A small image VQ-VAE, trained from scratch.
Model: encoder arch vit, encoder norm rmsnorm, encoder moe top_k, encoder num experts 16, encoder patch size [8, 8], encoder layers 14, encoder width 192, decoder activation silu, decoder widths [32, 32, 64, 128].
Training: adamw at rate 0.0024, batches of 64.
Rows from block 4 of the decoder of a small image VQ-VAE, named by matrix and row number. Rows with one number belong to one channel. Each number is 128 + 24 x the weight over its row's rms, rounded and kept within 0 to 255. All counts start at 0.
After each channel's rows are labels from the 100 images, of 14976, where the channel reaches its highest value: "strongest on" is what is common among them. Only what is clearly more common there than usual is listed. The data: abstract colour fields from 500 small random pattern networks. In brackets: how many of the 100.
# convs0: first 3x3 conv (decoder.decb.1.0.convs.0.weight, 32x32x3x3, each kernel summed), inputs 0-31
# convs1: second 3x3 conv (decoder.decb.1.0.convs.1.weight, 32x32x3x3, transposed, each kernel summed), outputs 0-31

convs0.12 [113 152 167  79 126 120 160 114 134 124 123  82 116 107 119 123 138 133  91 167 125 113  96 100 125 156 100 112 128 114 152  85]
convs1.12 [139 120  90 140  97 133 143 146 121 130 136 208 122 136 114 126 111 109 115  90 127 126 118 126 107 119 163 113 115 124  90 177]
strongest on: bright (47); mostly green (47)

convs0.17 [134 159  93 145 118 119 168 103 111 124  92 131  79 121 145 144 127 143 146 117 176 118 101 166 102 112 114 132 167 100 118 117]
convs1.17 [110  72 143  95 144 159 102 123 141 136 168 136 127 129 123 117 133 126 119 128  53 156 166 110 134 129 139 117 116 152 126 149]
strongest on: smooth (74); mostly green (33)

convs0.7 [113 109 166  93 116 105 110 138 147 106 143  89 144 141 117 128 179 111 186  77 131 139 120 124 124 151 113 141 142 111 131 106]
convs1.7 [143 147 103 165 120 137 138 120 102 131 110 165 157 109 147 120  77 147  74 165 133  87 128 140 130 122 133  92  96 139 123 137]
strongest on: fine detail (45); mostly blue (37)

convs0.11 [129 116 106 126 119 126 120 130 131  94 151 136 140  96 149 138  42 132 119  98 109 115 121 116 151  86 107 130  89 125 118 102]
convs1.11 [165 168 115  87 141 111 153 125 135 146  83 138 123 129 121 147 173 107 117 150 119 142 127 129 114 132 170 141 164 138  84 158]
strongest on: mostly blue (85); smooth (71); bright (44)

convs0.4 [119  86 147 120 159  94 114 128 165 137 136  97 154 134 120 129 130 124 145  84 101 128 182 106 158 136 115 115 176 104 135 130]
convs1.4 [128 161 117 147  83 141 111 128  85 134 109 153 128 117 151 125 130 123 104 159 161 128  80 177 133 132 125 141  87 162 145 115]
strongest on: fine detail (44)

convs0.27 [124 123  77 105 107 137 168  98  93 107 111 126  89 115 136 135  93  99 113  96 120 136 125 114 117  92 106  90 122 109 125  95]
convs1.27 [119 115 151 106 138 109  87 138 149 127 174 184 128 123 137 126 144 128 109 146 164  91 108 148 147 125 165 171 120 127 151 148]
strongest on: mostly green (66); smooth (61)

convs0.14 [107 111 101 114 106 103 171  97  83 120 131 113  98 110  96 147  85 113 112 107 125 103 113 128 110  87 136 102 124  96 139 109]
convs1.14 [206 136 127 111 137 170  98 135 160 126 118 176 120 113 113 122 146 125 134 137 153 151 143 103 150 128 123 114 109 168 121 135]
strongest on: smooth (56); mostly red (38)

convs0.21 [107 137 170 107 109 182 102 145 151 116 113 101 132 126 108 135 123 133  74 177 136 132 135 141 118 137 113 135 164  84 121 134]
convs1.21 [130 109  98 157 178  82 160 146 101 135 149 168 112 119 147 114 142 107 174  99 134 129 136 127 139 133 120 133  97 154 158 115]
strongest on: fine detail (37)

convs0.31 [121 102 155 121  93 128 159 192 143 140 124 131 132 122 107 136 139 174 146 146 126 156  89 111 121 142 154 165 163 131 117 153]
convs1.31 [137 156 101 125 173 115  98 129  77 124 155 145 119 123 141 130  97 125 114 114 156  91 151 159 125 139  96  79 105 109 142 115]
strongest on: fine detail (52)

convs0.3 [ 89 149 127 107 145 103 111 141 195 101 142  79 131 124 119 122 137 133  97 111 110 127 172 125 141 135  94 128 164 111 135 120]
convs1.3 [169 135 107 135 117 131 110 126  49 149 109 173 128 111 154 128 113 116 116 118 129 114  92 145 120 132 155 122  85 139 151 134]
strongest on: fine detail (39)

convs0.15 [123 101 105 108 120 118 175  97  62  98 119 117  90 100 113 132  98 105 126 116 132 116 111 118  98  96 113 113 117 126 109 106]
convs1.15 [146 167 138 120 119 139  72 145 180 132 154 171 121 113 170 113 159 119 112 142 126 116 151 114 162 131 163 121 141 112 127 141]
strongest on: smooth (53); mostly green (35)

convs0.6 [107 150  94 174 128 123 106 125 143 139 125  97 135 125 161 147 102 152  87 186 123 131 119 136 149 142  99 145  93 160 138 110]
convs1.6 [137  89 167  79 134 125 142 135 103 120 140 171 103 141 102 137 138 111 161  70 131 131 137 117 127 134 151 128 153  83 120 136]
strongest on: fine detail (35)

convs0.25 [115 133  85 103 116 116 188  95 114 129 131 143  89 114 104 138  80 101 123 131 138  91 120  95 126 105 117 101 113 132 136 105]
convs1.25 [177 130 138 104 104 122  82 139 127 129 156 107 130 126 110 117 154 135 125  98  68 166 125 156 145 121 120 181 125 117 125 131]
strongest on: smooth (74); mostly green (32)

convs0.30 [ 97 116 113 126 144 108 113 158 146 146 139  92 100 129 148  98 203 114 141 113 100 119 111 120 141 119  85 127 129 133 111  90]
convs1.30 [157 134 126  97  96 138 114 100 103 123 115 176 142 127 121 136  63 147  94 134 139 146 123 122 127 133 165 120 141  84 128 162]
strongest on: fine detail (49)

convs0.19 [145 137  96 152 162  75 100 123 135 130  87 133 128 125 159 154 156 143 145 156 137 171 146 138  89 157 135 150 121 140 150 145]
convs1.19 [108 114 167 105  95 167  89 141 125 124 188 127 122 116 107 114 126 124 125 121 139  75 116 155 148 133 104  96 149 132 122 104]
strongest on: fine detail (38)

convs0.28 [102 118 103 108 110 138 165 102  75 125 118 118 110 118  64 123 107 121 134  99 133  96 118 114 134 104 151  82 133 126 106 115]
convs1.28 [ 92 157 119 131 147  89  70 112 149 127 182 123 133 124 158 128 130 125 105 138 110 148 124 129 106 127  77 146 138 117 165 136]
strongest on: smooth (40); mostly red (35)

convs0.10 [147 151 113 150 132 132 143 127 142 114  93 112 144 135 131  85  75 143  86 166 132 112 131 126  97  69 121 110 109 114 104 134]
convs1.10 [103 105 139  79 132 123 107 132 112 137 177 164  99 124 126 159 159  94 144  86 177 137 120 140 128 143 115 136 130 143 155 115]
strongest on: mostly blue (77); smooth (50); bright (26)

convs0.20 [132 112  92 151 174 105 123 130  97 147 134  85 132 131 145 141 160 163 177  81 117 131 126 144 148 117 128 130  93 153 145 121]
convs1.20 [116 130 153 108  86 150  90 115 158 122 116 140 128 125 116 132  83 139  80 170 148 120 133 120 152 143 116 117 156  79  97 124]
strongest on: fine detail (38)

convs0.13 [114 131 143 102  87 141 142  67 128 132 130  75 134  84 131 116 123 145 105 134 118 133  76 143 140 146 100 133 125 134  92 125]
convs1.13 [124  99  90 142 150 111 150 148 101 126 129 205 115 138 126 129 126  99 131 109 171 119 148  98 102 114 136  91 135 126 130 106]
strongest on: mostly green (58); smooth (27)

convs0.29 [126 136  68 132 112 164 157  99  73 128 113 129 111 133 123 140 103 125 147 104 114 110  99 102  90 114 117 132 130 126  79 133]
convs1.29 [141 101 173  96 149  73 121 135 158 125 153 143 126 118 116 129 141 125 105 130 183 152 173 133 144 125 127 109 128 132 163 101]
strongest on: smooth (64); mostly blue (34)

convs0.8 [111 132 108 161 154 107  65 122 152 123  99 121 118 127 154 116 116 142  85 183 137 137 155 104 155 131 123 143 141  98 110 118]
convs1.8 [132 107 160  72 104 136 116 131  86 133 165 149 117 120 122 135 161 115 169  74 144 123  94 161 129 133 124 123 116 135 154 128]
strongest on: fine detail (44)

convs0.18 [ 89 126 179  67  83 155 125 122 133 137 154  84 112 129 128 144 145 136 145 131 138 121  92 147 135 160 108 135 130 110 116 119]
convs1.18 [150 132  75 169 158 102 191 143 126 117  94 166 136 129 133 116  91 130 129 133 131 132 147 101 118  96 145 116 109 134 147 126]
strongest on: mostly blue (45); fine detail (36)

convs0.26 [138 117 131 109 103 115 154 106  88 131 156 127 110 111  66 126  96 108 111 112 151 102 128  77 120 107 122  85 103 120 128 111]
convs1.26 [ 93 144  94 140 146 130 142 131 143 128  93 177 124 118 183 136 146 123 126 128  80 142 124 169 134 129 136 176 130 125 162 132]
strongest on: smooth (57)